config = dict(
    dataset='songs of 200 made-up bird species, synthesised, often over outdoor noise',
    noise_aug=0.01,
    n_mels=64,
    vocab_size=50,
    encoder_norm_position='pre',
    decoder_norm_position='pre',
    decoder_fused_qkv=True,
    lr_schedule='wsd_sqrt',
)
Rows from block 3 of the audio encoder of a small audio captioner, named by matrix and row number. Rows with one number belong to one neuron. Each number is 50 + 12 x the weight over its row's rms, rounded and kept within 0 to 99. All counts start at 0.
After each neuron's rows are labels from the 100 clips, of 14848, where the neuron reaches its highest value: "strongest on" is what is common among them. Only what is clearly more common there than usual is listed. The data: songs of 200 made-up bird species, synthesised, often over outdoor noise.
# fc1: MLP up (encoder.blocks.3.mlp.fc1.weight, 768x384), inputs 231-307
# fc2: MLP down (encoder.blocks.3.mlp.fc2.weight, 384x768, transposed), outputs 231-307

fc1.70:54 64 70 57 72 51 36 54 33 67 33 58 26 49 33 75 48 31 38 43 67 48 51 38 33 23 43 73 48 68 43 55 52 57 65 79 53 44 63 54 49 36 33 55 78 60 49 75 51 47 23 51 54 47 58 56 73 45 53 48 44 57 41 63 36 46 76 51 43 35 23 48 60 42 47 50 48
fc2.70:22 66 45 65 46 46 55 39 44 53 57 43 45 43 60 53 49 67 60 34 20 58 49 62 40 51 55 49 27 64 39 58 57 60 47 42 56 52 44 41 79 38 60 61 56 32 71 60 44 46 51 54 43 76 51 42 55 28 62 50 56 55 29 64 61 35 49 66 58 39 35 77 52 80 54 42 27
strongest on: steady whistle; first syllable: steady whistle; downsweep

fc1.275:62 52 51 38 47 64 40 41 45 47 44 45 33 49 29 72 43 55 32 49 59 54 44 38 53 58 49 75 68 56 46 45 50 45 62 65 61 66 48 61 50 36 46 34 61 58 45 42 64 53 73 65 71 59 53 66 53 45 54 53 32 54 49 67 36 55 38 25 48 56 33 53 59 35 39 33 41
fc2.275:27 24 61 24 55 35 51 46 58 40 65 38 39 60 63 56 38 57 56 37 59 54 41 35 55 26 44 53 55 50 47 45 37 50 38 49 53 67 20 55 42 38 28 57 50 44 62 67 44 63 65 42 50 59 61 46 49 50 41 51 56 51 59 60 37 57 57 51 34 28 61 54 52 55 43 38 48
strongest on: steady whistle; first syllable: steady whistle

fc1.74:67 61 58 53 40 33 52 58 48 67 52 57 52 62 45 58 46 60 33 49 26 56 38 43 30 69 61 64 56 50 44 40 50 61 74 56 46 64 54 36 54 49 62 41 63 43 32 48 50 48 58 40 55 68 50 63 45 53 54 56 46 71 40 44 53 46 70 58 43 46 57 51 40 38 59 44 34
fc2.74:40 45 54 63 60 48 48 75 49 48 31 50 58 62 65 67 37 50 55 24 40 54 51 22 40 35 49 42 61 52 70 62 62 75 24 52 38 51 51 52 52 62 67 58 50 76 41 63 54 36 46 58 38 47 60 47 68 41 30 34 64 27 46 64 54 53 46 32 49 34 48 56 61 67 59 44 58
strongest on: steady whistle; first syllable: steady whistle

fc1.701:65 49 43 42 68 67 39 69 36 61 69 38 31 36 34 65 66 44 35 48 62 57 63 55 62 50 46 53 58 52 61 47 53 43 73 78 34 55 72 58 46 52 45 56 33 49 35 55 51 76 67 56 42 70 28 60 43 63 38 53 31 52 69 60 38 33 45 51 20 38 46 39 34 52 55 61 61
fc2.701:36 47 28 55 55 65 56 50 52 52 36 54 41 27 38 40 51 39 52 40 51 35 52 51 48 57 36 45 45 46 54 48 62 41 55 60 42 72 49 63 39 67 42 26 55 55 06 43 51 50 48 52 56 67 82 41 32 49 39 59 54 53 50 34 60 40 25 53 59 48 49 62 42 56 40 53 55
strongest on: text has "over"; crickets; stream

fc1.271:51 62 47 38 61 59 47 49 58 43 41 46 57 52 33 59 64 27 61 46 51 53 55 45 47 32 30 54 65 26 59 39 61 56 60 47 41 52 71 68 59 39 61 38 52 43 60 53 60 58 66 68 72 44 44 81 48 57 34 59 49 48 45 52 26 50 61 51 40 48 58 54 42 46 52 48 60
fc2.271:50 36 64 49 53 80 40 35 50 35 53 24 52 47 41 52 46 45 56 24 53 66 19 81 64 39 41 24 42 61 81 56 46 71 49 44 65 57 47 54 46 59 63 60 55 32 37 38 61 38 55 47 45 57 38 50 40 60 56 47 72 40 50 58 36 60 48 32 34 54 32 69 61 74 44 36 38
strongest on: reverberation; text has "room"; text has "reverberant"

fc1.760:46 57 68 58 60 66 44 53 56 52 56 49 26 58 69 57 44 81 60 42 86 42 43 58 42 43 64 69 55 50 70 54 50 43 63 66 34 38 59 40 68 35 53 36 56 42 51 47 60 33 38 33 60 59 49 42 64 41 56 47 52 63 58 60 66 34 47 30 50 60 55 32 24 51 64 62 45
fc2.760:58 42 49 31 52 53 39 44 41 75 45 43 47 48 59 70 41 44 51 72 43 41 52 40 74 59 46 33 54 33 32 51 69 56 48 55 54 46 27 58 62 39 39 54 50 52 57 35 64 55 64 54 61 42 88 67 34 41 49 45 30 46 81 53 49 68 53 52 58 69 31 60 54 65 58 51 84
strongest on: pitch: middle; buzz; first syllable: buzz

fc1.751:38 59 51 68 73 72 45 47 46 58 62 43 34 53 46 77 61 52 25 51 46 75 50 69 51 44 54 57 50 50 56 44 37 31 80 59 46 54 69 52 40 54 61 55 56 43 21 61 66 55 64 65 41 45 48 68 44 58 36 67 35 55 63 46 33 37 52 49 24 56 52 38 23 53 43 55 45
fc2.751:26 45 50 59 30 71 46 41 35 50 52 55 62 48 47 45 65 46 68 47 47 44 32 43 56 52 57 33 67 65 28 48 52 41 54 50 48 48 38 60 49 62 14 59 49 54 16 32 48 65 47 67 44 36 69 46 52 52 38 45 49 48 42 32 62 47 46 64 58 44 59 46 61 72 24 52 48
strongest on: text has "over"; crickets

fc1.437:57 38 36 67 44 61 62 38 46 55 75 39 45 61 50 58 73 53 53 45 56 67 71 48 40 78 48 37 46 46 56 46 53 40 58 46 73 52 45 49 54 45 68 47 43 42 46 48 58 50 24 51 25 39 51 65 35 32 53 50 32 52 52 16 46 46 55 44 44 39 39 56 49 42 58 52 58
fc2.437:49 47 59 60 57 55 56 80 55 66 48 31 66 44 42 27 48 46 54 41 67 49 44 34 55 52 54 42 40 61 58 41 70 51 37 53 38 35 44 43 39 43 46 62 38 36 54 45 30 59 64 48 57 58 45 39 51 60 65 39 52 58 25 72 62 42 56 61 49 41 62 65 53 76 61 44 46
strongest on: wind; click

fc1.562:68 52 28 57 60 47 43 70 47 38 44 10 40 58 63 62 47 51 70 65 50 35 52 35 48 70 56 52 39 49 44 57 44 48 89 54 60 58 50 40 57 25 85 57 80 67 60 54 54 77 44 41 54 62 47 53 57 31 58 76 48 51 72 60 55 51 56 46 35 38 40 37 42 50 61 58 30
fc2.562:50 37 73 63 24 45 59 38 63 47 48 61 56 66 56 62 55 54 67 54 36 39 67 47 45 58 43 43 58 50 36 55 56 48 50 48 49 42 24 56 60 42 54 25 33 49 80 52 39 36 57 55 56 31 57 69 67 42 55 53 44 57 63 30 51 58 64 78 72 63 39 42 49 55 32 46 68
strongest on: downsweep; first syllable: downsweep; pitch: middle

fc1.717:42 67 60 63 53 47 46 49 30 56 44 40 62 55 54 67 44 52 38 46 40 57 46 48 34 70 57 53 65 32 83 39 44 52 34 59 37 56 69 60 21 37 59 65 47 58 41 91 51 53 43 54 45 45 42 35 40 69 34 66 51 44 44 50 70 47 67 30 19 70 62 57 58 35 44 35 62
fc2.717:53 41 29 51 59 51 58 41 63 36 60 48 47 33 60 44 43 40 48 64 56 72 62 66 58 27 38 47 44 64 50 55 65 72 48 53 37 57 24 39 53 66 70 59 35 63 59 45 56 66 70 47 57 59 52 48 56 66 54 54 62 57 31 48 34 41 53 29 51 57 59 36 50 52 73 60 67
strongest on: wind

fc1.224:44 33 64 31 39 57 49 46 38 72 55 53 46 70 41 48 51 54 66 36 69 40 49 33 62 68 58 48 56 36 55 47 48 47 60 68 59 65 60 66 61 35 63 30 63 76 39 50 48 47 66 53 72 48 81 52 55 16 41 59 39 60 50 37 49 47 40 50 25 57 57 70 25 35 51 37 35
fc2.224:57 48 63 38 42 76 43 45 52 66 57 62 63 64 40 37 48 58 43 55 41 38 69 64 50 58 55 39 51 41 43 56 54 53 30 33 45 23 31 42 63 79 33 22 14 27 46 35 49 58 52 39 38 35 34 50 21 60 37 53 76 43 45 68 56 51 43 41 66 50 71 52 72 50 82 55 59
strongest on: reverberation; text has "room"; text has "reverberant"; rain

fc1.165:52 69 32 54 64 49 64 59 49 74 58 64 59 53 74 55 72 46 54 65 44 35 60 55 32 67 50 65 56 45 64 28 54 54 66 53 53 52 48 30 59 54 38 45 63 57 44 53 36 55 35 13 57 43 53 57 64 36 47 64 41 49 55 57 39 37 44 60 37 46 35 23 19 49 57 54 58
fc2.165:57 56 48 43 47 40 56 61 31 39 46 65 39 54 41 43 16 44 55 45 54 58 59 57 50 28 61 39 55 54 55 76 43 66 27 52 66 50 47 63 36 61 31 61 46 37 58 39 64 36 38 35 30 54 54 52 51 55 60 43 51 30 41 63 52 55 54 37 48 51 65 56 54 72 50 42 46
strongest on: rich in harmonics; harsh note; first syllable: harsh note; first syllable: downsweep

fc1.142:52 46 58 15 28 49 58 35 57 65 59 42 47 42 48 52 51 38 62 40 34 46 41 45 68 52 40 60 68 45 53 59 42 73 51 48 50 20 75 64 48 42 63 69 45 28 67 31 53 45 63 56 33 51 41 45 25 26 42 33 46 52 48 47 61 57 33 37 64 61 65 63 42 49 29 48 37
fc2.142:42 51 52 47 50 52 63 57 62 73 44 43 33 44 49 69 57 47 46 49 47 39 50 41 44 37 60 38 48 74 51 43 56 52 62 37 34 56 57 50 46 67 72 39 65 66 54 51 58 51 48 64 56 44 60 43 74 26 48 68 49 49 54 49 50 51 42 50 43 63 39 38 67 56 59 41 50
strongest on: quiet level; rain; first syllable: steady whistle

fc1.683:61 51 39 51 58 45 44 66 41 41 49 48 47 47 68 59 48 45 50 49 43 44 55 27 62 42 53 68 56 42 44 45 34 70 54 66 50 47 53 45 55 34 52 51 56 60 61 61 62 61 39 35 45 85 52 48 30 60 61 70 44 78 42 44 32 46 55 53 49 68 43 55 56 37 36 37 35
fc2.683:31 50 35 56 71 57 53 38 52 58 38 57 68 39 36 42 32 44 51 62 55 82 39 72 53 61 51 41 25 64 85 50 58 52 59 51 56 47 56 47 44 42 35 65 48 39 37 38 48 43 72 51 46 47 54 48 54 68 31 63 48 58 55 65 57 48 52 55 42 26 65 53 62 59 61 50 78
strongest on: steady whistle; first syllable: steady whistle; clipping

fc1.291:57 69 34 57 46 59 36 43 46 57 52 58 52 53 76 62 48 76 49 56 38 65 44 43 52 52 35 42 46 51 41 45 49 46 54 57 31 43 50 34 37 30 58 33 42 45 66 52 63 51 16 56 45 70 37 67 65 50 51 67 40 55 86 43 62 59 48 40 26 35 45 34 42 52 59 64 52
fc2.291:55 39 39 59 39 54 49 41 56 32 43 40 49 40 33 10 41 33 53 48 69 56 75 49 57 32 39 56 53 60 40 63 67 48 40 31 68 49 73 62 35 58 41 45 78 48 73 51 60 54 55 35 50 56 47 59 26 62 42 43 67 53 35 44 55 66 51 42 33 50 54 61 50 58 68 49 39
strongest on: high song

fc1.639:77 63 54 50 41 45 46 63 52 35 54 21 35 54 58 58 50 37 46 66 45 43 80 39 41 70 53 54 41 52 65 52 60 36 57 74 64 67 66 64 66 26 43 50 58 48 49 48 69 61 55 49 47 25 43 87 56 28 47 71 50 39 51 48 48 49 69 60 31 45 54 46 35 56 59 51 61
fc2.639:47 55 56 30 40 26 61 41 33 49 50 64 49 73 56 46 44 52 63 45 44 35 59 43 36 46 49 43 76 32 19 50 57 61 47 65 37 45 39 70 49 60 70 36 44 72 65 40 41 57 62 65 52 44 58 50 71 31 47 47 34 52 39 39 58 30 61 63 55 49 53 40 66 53 42 50 36
strongest on: downsweep; first syllable: downsweep

fc1.285:41 57 45 48 56 50 64 49 57 36 46 65 59 68 41 63 75 62 41 52 48 50 80 80 53 49 65 55 38 73 72 40 50 41 60 61 58 30 54 55 44 43 57 59 53 47 29 67 46 54 50 50 54 35 40 81 62 65 51 52 38 54 46 54 31 18 57 30 34 38 47 64 37 49 53 52 59
fc2.285:43 47 57 38 42 42 58 29 34 53 56 53 43 61 42 47 43 57 60 49 54 56 33 50 64 34 73 69 59 36 54 46 47 55 60 44 47 52 45 47 59 49 66 43 38 74 53 30 48 57 42 55 59 45 71 45 59 51 62 66 39 33 55 44 50 49 62 71 49 49 53 65 63 56 37 56 61
strongest on: harsh note; upsweep; first syllable: harsh note

fc1.309:52 39 38 45 72 56 52 28 53 29 71 48 43 69 44 63 35 35 41 43 52 58 60 42 37 61 59 47 59 45 30 53 51 54 61 46 63 51 62 60 37 41 46 59 66 64 43 43 50 49 43 54 54 29 52 60 46 42 23 36 37 45 60 64 61 43 24 54 47 47 16 47 65 28 59 52 52
fc2.309:32 80 51 40 57 38 47 52 35 49 41 33 53 49 35 54 27 57 42 93 47 61 51 57 45 50 27 62 37 54 38 39 40 47 34 46 61 50 62 43 48 53 46 56 38 42 66 65 40 44 76 41 58 86 49 48 49 47 70 38 57 61 58 57 49 63 38 46 60 57 49 52 38 44 26 53 59
strongest on: low song; warble; first syllable: warble

fc1.61:40 47 52 47 61 37 52 48 49 43 50 43 51 49 47 65 29 82 34 50 47 52 60 41 44 54 32 76 48 36 39 51 30 40 34 49 44 48 66 56 48 44 40 52 42 56 48 71 65 41 57 43 44 52 44 66 35 50 49 53 55 68 65 64 31 55 48 16 53 49 58 68 53 44 57 38 58
fc2.61:51 32 69 44 57 67 20 58 55 28 55 35 55 56 61 48 46 28 65 76 71 53 38 34 58 58 38 56 53 37 40 46 46 67 50 31 56 47 59 40 40 51 44 62 67 83 60 51 54 42 61 47 42 33 56 62 51 54 31 54 65 53 47 50 36 75 43 36 33 52 56 26 29 54 58 35 62
strongest on: steady whistle; high song; warble

fc1.574:75 50 38 51 46 49 58 60 51 71 43 46 51 60 56 57 65 42 40 47 53 62 57 47 53 65 55 63 31 48 43 32 43 71 48 62 52 73 44 64 60 32 61 64 48 63 51 52 54 45 50 54 64 47 47 45 53 34 38 58 42 53 45 47 21 48 60 56 36 44 42 29 51 37 40 69 48
fc2.574:26 56 61 46 32 54 49 51 43 58 63 59 30 39 57 66 36 41 29 43 52 78 41 66 51 46 67 59 57 43 66 63 51 37 46 66 49 55 52 53 51 55 38 66 51 63 34 47 43 54 62 54 42 45 37 27 62 53 61 41 45 65 22 27 40 41 47 65 41 47 63 30 62 33 45 55 66
strongest on: pitch: middle; dip; warble; first syllable: dip

fc1.65:45 35 32 42 26 54 42 48 42 70 48 49 48 51 53 64 68 66 55 54 68 33 39 56 54 60 73 47 44 31 47 44 62 57 50 54 56 60 32 31 52 36 42 25 50 45 49 55 78 35 46 37 57 50 53 56 46 54 25 52 53 54 61 42 61 34 62 63 30 23 46 47 16 48 46 45 41
fc2.65:37 46 60 24 51 50 60 43 50 58 52 40 51 46 57 66 71 63 23 64 49 31 45 57 43 57 63 38 46 44 40 39 57 35 60 39 44 60 37 54 49 63 47 48 21 58 18 46 63 37 46 60 44 27 61 36 47 63 35 43 50 37 64 53 41 38 57 49 40 53 35 33 58 48 54 51 65
strongest on: quiet level; harsh note

fc1.138:46 35 41 48 51 54 38 52 51 54 50 58 53 68 55 66 53 46 33 43 61 42 43 53 40 70 45 44 47 50 43 39 57 44 70 47 65 57 35 60 55 42 61 43 55 74 45 71 41 51 57 67 50 37 52 63 61 56 37 52 27 71 44 37 51 54 63 63 37 39 44 62 58 31 37 57 40
fc2.138:51 43 43 50 55 64 66 56 61 63 37 39 55 46 40 54 57 41 53 54 44 43 61 53 50 55 40 49 14 43 60 21 47 33 48 45 62 33 50 42 22 30 46 48 68 56 59 58 59 51 67 58 59 39 55 54 70 42 81 24 54 50 41 52 55 64 60 49 60 53 65 37 30 47 57 56 52
strongest on: reverberation; text has "room"; text has "reverberant"; steady whistle

fc1.293:51 73 55 43 59 66 35 29 56 30 58 41 48 45 37 62 32 20 72 66 35 60 52 51 62 44 60 67 46 66 44 41 31 61 55 49 52 41 56 37 61 44 54 60 57 44 57 70 39 38 37 56 40 67 50 73 56 32 40 69 61 55 42 44 50 46 42 36 37 49 30 69 54 41 59 79 64
fc2.293:51 54 35 37 51 48 38 47 35 62 56 56 55 54 50 59 50 60 54 50 54 52 67 55 43 54 44 71 77 62 49 56 55 49 48 39 48 61 59 54 55 44 41 40 42 56 72 60 49 75 62 47 59 47 45 49 52 38 44 38 34 67 58 46 56 37 59 44 39 64 44 64 29 56 70 64 61
strongest on: harsh note; first syllable: harsh note; rich in harmonics

fc1.49:71 39 34 61 54 61 43 61 41 45 40 27 52 58 50 62 39 13 68 64 36 67 72 35 37 44 62 49 46 60 66 63 46 40 69 52 43 60 63 38 57 28 56 60 58 57 63 52 62 59 68 44 60 67 54 35 37 45 52 72 34 56 53 36 51 63 47 60 44 46 76 29 48 29 55 83 51
fc2.49:43 43 52 44 48 68 54 38 38 51 62 38 67 59 36 53 49 45 53 50 39 60 62 22 69 44 47 51 39 63 44 51 68 35 41 37 45 55 31 58 60 50 50 49 43 39 83 35 44 43 41 36 42 38 39 42 47 66 42 48 55 52 63 15 62 79 55 45 80 73 46 60 40 69 57 49 60
strongest on: downsweep; rich in harmonics; first syllable: downsweep; pitch: middle

fc1.471:57 49 51 54 30 53 48 37 58 65 66 50 30 42 72 48 58 61 60 66 40 50 73 76 61 49 64 54 51 63 53 39 38 40 50 56 52 70 54 50 45 39 62 50 49 51 37 46 64 45 34 55 41 36 45 46 48 39 78 66 49 44 44 36 41 41 42 58 35 56 51 39 14 56 78 46 61
fc2.471:45 43 35 59 65 63 35 72 57 59 55 69 41 65 64 41 45 61 37 44 69 56 51 53 42 26 58 52 40 52 65 42 59 30 50 66 68 43 70 21 50 55 41 51 62 52 49 46 75 31 43 59 48 52 33 36 76 39 70 61 64 62 23 25 50 52 38 41 31 36 43 55 43 31 59 55 39
strongest on: harsh note; first syllable: upsweep

fc1.766:42 53 27 51 60 57 66 54 74 30 35 39 23 56 40 58 76 50 47 61 47 42 55 44 40 74 68 49 51 50 60 27 24 56 46 62 46 65 54 50 35 45 56 48 60 51 44 67 60 41 42 49 52 59 49 57 63 49 67 43 44 54 36 74 45 39 32 34 48 62 33 52 52 39 59 37 48
fc2.766:53 43 58 60 43 40 31 56 57 52 59 69 63 61 32 49 46 55 36 60 71 45 45 49 46 54 73 59 64 21 46 43 31 40 45 43 40 31 48 55 54 43 29 58 57 42 51 39 60 43 61 44 53 42 53 51 30 62 46 61 43 54 56 48 46 44 63 73 33 40 52 48 50 64 22 32 57
strongest on: pitch: middle

fc1.444:51 19 38 51 50 34 47 61 38 61 54 25 51 67 51 48 55 58 53 16 47 42 49 71 60 30 51 38 51 45 63 46 42 46 64 80 46 47 46 50 37 40 52 60 52 29 51 63 51 47 31 52 41 79 32 44 56 68 63 51 57 44 57 62 55 36 62 58 43 61 49 63 49 51 49 38 17
fc2.444:53 49 39 77 33 65 61 47 53 45 39 55 66 45 55 47 55 58 60 53 66 49 35 52 46 42 64 62 36 48 49 43 72 48 34 33 43 43 46 39 63 36 27 34 40 53 69 42 50 41 41 33 74 51 32 38 55 62 35 69 48 56 62 45 55 50 55 64 54 42 25 53 45 41 47 62 55
strongest on: downsweep

fc1.183:72 49 42 38 36 54 26 31 32 44 37 37 42 48 45 61 36 52 38 53 37 58 38 40 56 46 53 58 43 45 41 41 48 62 70 68 78 37 70 52 47 26 31 34 60 56 51 65 49 59 21 59 49 26 21 38 45 50 48 76 47 39 52 69 27 64 54 54 42 55 51 44 57 27 49 58 48
fc2.183:62 44 36 33 57 62 68 52 48 39 56 50 35 38 32 52 50 56 45 52 62 40 56 42 65 34 43 66 72 32 56 53 80 29 48 42 54 56 39 47 30 55 44 52 40 58 57 40 43 57 53 39 68 64 70 28 41 52 33 62 50 47 70 59 75 53 51 36 51 63 41 63 63 61 43 66 43
strongest on: downsweep; rain; rumble

fc1.680:64 67 60 29 47 53 61 48 62 48 52 33 45 69 51 48 64 47 53 46 57 54 47 45 52 46 41 43 66 53 28 45 50 76 49 32 27 62 55 26 48 45 69 56 60 30 38 40 80 43 40 52 57 46 64 71 32 56 40 39 52 38 72 47 58 55 47 28 53 70 24 58 62 56 46 54 42
fc2.680:36 60 69 31 54 53 61 39 68 38 48 39 54 41 65 53 32 66 62 49 22 41 54 41 68 56 47 35 56 54 52 50 48 57 53 48 54 37 42 36 53 49 62 28 61 65 57 44 46 64 47 58 63 47 69 49 58 63 39 44 52 38 46 63 40 49 68 32 45 42 54 25 59 59 49 49 61
strongest on: harsh note; warble; first syllable: warble

fc1.570:32 36 49 58 62 48 53 44 65 53 64 70 49 56 65 67 58 85 82 58 66 50 43 47 40 47 51 45 43 45 70 35 57 65 66 31 43 74 49 30 64 43 63 34 60 49 49 37 58 51 54 47 55 57 65 46 65 34 49 51 57 41 52 26 47 42 46 67 38 65 59 53 59 53 55 38 54
fc2.570:47 45 62 38 32 66 45 38 43 56 64 34 55 54 59 55 42 64 66 42 44 35 38 13 53 40 66 54 53 65 48 60 65 37 52 63 34 50 54 31 46 45 43 58 61 64 52 48 41 55 37 64 49 43 38 23 40 72 46 75 37 35 48 63 59 56 50 50 36 61 56 57 63 41 49 40 31
strongest on: high song; rich in harmonics; harsh note; wind

fc1.264:47 53 58 57 33 74 50 44 60 34 63 42 45 34 59 59 56 38 47 35 68 56 54 82 51 58 57 39 28 50 87 40 59 47 50 63 56 46 59 53 57 43 58 48 68 35 40 43 59 41 59 58 73 36 51 41 58 53 62 47 31 61 33 46 25 35 45 57 19 49 65 43 27 46 65 65 66
fc2.264:40 48 55 51 57 57 60 54 52 67 63 45 70 57 33 56 50 45 67 40 65 53 48 63 72 50 51 55 42 46 70 50 30 41 37 50 42 68 57 52 50 54 45 42 56 44 60 52 27 42 43 51 51 47 43 42 48 28 43 55 48 50 63 48 73 48 42 63 45 61 27 75 48 57 60 41 49
strongest on: rich in harmonics; harsh note; first syllable: harsh note

fc1.116:45 53 64 37 31 51 55 44 53 57 47 38 39 42 54 65 41 69 47 57 52 42 45 37 51 74 45 48 43 58 43 52 71 47 61 51 43 57 79 51 54 37 80 43 46 48 45 75 57 61 49 52 45 73 58 70 46 35 48 63 52 61 69 57 49 60 60 40 51 29 58 62 45 57 56 38 35
fc2.116:41 38 46 60 49 32 64 52 59 45 33 20 70 63 57 43 62 47 43 40 51 60 40 73 69 72 48 56 21 46 47 34 52 53 50 26 57 60 33 71 35 68 60 39 41 39 67 49 38 51 52 49 50 69 64 46 67 51 68 47 57 63 44 33 58 59 53 38 72 39 53 55 69 79 77 43 72
strongest on: steady whistle; first syllable: steady whistle; upsweep

fc1.53:58 54 11 35 43 52 50 67 49 57 44 26 48 59 62 62 62 40 46 46 22 33 79 19 43 53 67 46 54 60 43 36 40 45 61 39 60 38 40 53 40 33 44 43 63 53 55 54 51 60 25 54 36 39 53 42 36 32 42 88 46 48 42 62 36 31 56 57 42 19 28 44 57 39 35 59 34
fc2.53:44 48 54 44 49 34 80 37 56 50 46 32 52 53 44 47 64 61 48 45 29 53 71 55 56 40 59 38 60 51 60 47 38 25 46 37 50 65 42 54 65 43 51 17 50 56 77 59 53 57 48 63 50 51 63 44 61 30 51 43 33 43 65 38 44 62 45 44 62 69 34 57 46 55 46 47 35
strongest on: downsweep; pitch: middle; first syllable: downsweep; click

fc1.725:65 47 50 41 34 62 48 40 50 58 61 36 53 39 35 51 20 53 43 38 41 56 37 40 42 53 56 75 35 44 52 53 36 44 47 65 39 22 66 62 38 30 63 47 59 59 56 63 63 50 46 47 52 38 29 66 22 31 59 42 49 44 58 59 46 57 50 58 41 54 42 76 60 34 20 40 49
fc2.725:56 42 54 38 38 52 68 37 31 56 57 60 47 43 29 56 31 53 58 58 52 54 51 56 51 43 81 54 54 68 35 65 50 49 26 43 49 53 48 63 55 57 32 67 54 55 69 43 65 68 35 56 68 50 54 41 65 54 39 61 42 41 41 35 65 41 54 48 39 60 46 33 70 43 34 66 59
strongest on: low song; upsweep; warble; first syllable: upsweep

fc1.254:58 60 32 60 65 45 53 78 39 46 51 18 52 63 55 60 38 50 45 82 61 71 57 47 29 67 28 58 69 47 28 53 41 46 63 53 45 45 42 55 22 41 71 56 69 58 50 67 53 59 64 40 54 61 63 44 58 49 54 79 34 50 39 53 47 43 51 36 48 39 21 37 57 50 51 52 62
fc2.254:52 49 54 33 68 50 58 52 64 54 49 36 51 51 33 41 40 67 66 53 57 57 50 60 48 45 52 46 45 49 57 59 46 39 61 43 45 62 38 53 58 47 57 36 35 41 35 79 48 55 45 42 40 59 57 44 44 63 69 45 53 42 56 46 68 47 57 44 64 38 57 52 73 46 49 72 55
strongest on: text has "over"; high song; wind; stream

fc1.618:57 35 45 33 44 43 37 46 51 59 51 41 48 43 71 71 48 48 32 51 52 72 53 49 56 55 31 43 46 49 73 57 33 49 62 51 65 43 56 62 58 50 84 45 59 44 45 47 66 74 41 37 42 43 43 62 57 49 40 49 27 63 46 44 37 42 55 54 32 48 59 34 52 32 57 54 60
fc2.618:31 28 36 61 57 47 26 40 53 63 42 49 59 67 29 74 39 48 50 48 65 47 56 65 56 42 36 49 49 35 53 53 65 44 69 46 60 59 42 52 47 49 23 16 57 43 47 44 23 51 56 47 55 42 25 51 68 64 59 67 31 46 76 46 33 58 33 53 42 36 39 54 53 75 41 36 46
strongest on: reverberation; text has "room"; text has "reverberant"; rich in harmonics

fc1.428:35 57 33 37 49 61 32 67 30 45 28 34 44 73 52 65 54 47 65 62 54 48 45 60 43 50 53 54 39 69 58 48 31 45 48 62 55 49 65 25 51 22 24 48 53 38 45 39 46 66 66 48 54 57 52 71 38 54 25 55 51 70 49 57 54 56 57 62 51 44 56 42 46 35 29 48 62
fc2.428:63 43 56 49 61 56 67 62 62 50 63 47 41 28 56 60 52 40 50 63 47 33 53 66 53 33 55 57 45 55 55 56 48 50 36 47 28 53 59 45 62 46 64 74 54 12 56 52 48 69 41 38 46 57 53 38 24 42 82 45 42 72 51 35 26 62 21 22 60 44 50 46 44 46 62 53 52
strongest on: pitch: middle; rich in harmonics; buzz; first syllable: buzz

fc1.692:56 45 61 67 45 42 66 47 54 61 50 55 37 55 46 54 37 56 64 47 35 59 53 31 39 40 56 61 57 59 57 43 45 55 55 62 56 33 60 36 27 50 46 54 52 43 58 33 72 41 40 38 72 55 45 77 39 42 42 44 38 45 49 45 35 57 45 36 45 39 32 57 36 48 37 32 38
fc2.692:54 43 47 66 45 43 38 73 52 45 51 66 54 65 56 47 62 62 48 29 17 43 59 58 62 44 41 43 51 49 44 49 44 55 32 59 34 47 40 32 36 54 42 53 55 47 41 54 29 48 60 59 58 70 53 66 72 40 55 53 60 57 47 48 49 54 34 54 48 31 22 64 78 67 33 57 46
strongest on: high song; click

fc1.274:49 35 41 57 44 65 37 70 43 57 43 23 47 62 67 62 59 43 62 57 50 52 61 31 39 61 69 22 67 68 53 57 51 42 62 40 45 46 38 33 45 49 59 68 68 44 39 44 70 66 63 56 49 29 57 50 47 39 49 42 16 48 31 39 56 38 38 55 49 59 45 44 20 51 47 55 39
fc2.274:69 35 44 52 52 44 39 48 55 46 40 46 67 35 46 56 30 51 45 51 56 62 62 57 43 39 54 52 35 40 61 58 43 57 54 28 51 44 19 35 29 50 32 63 60 57 64 51 75 52 45 46 37 45 48 56 50 55 53 53 47 32 70 44 68 62 54 55 57 54 65 61 47 51 42 44 57
strongest on: downsweep; first syllable: downsweep; high song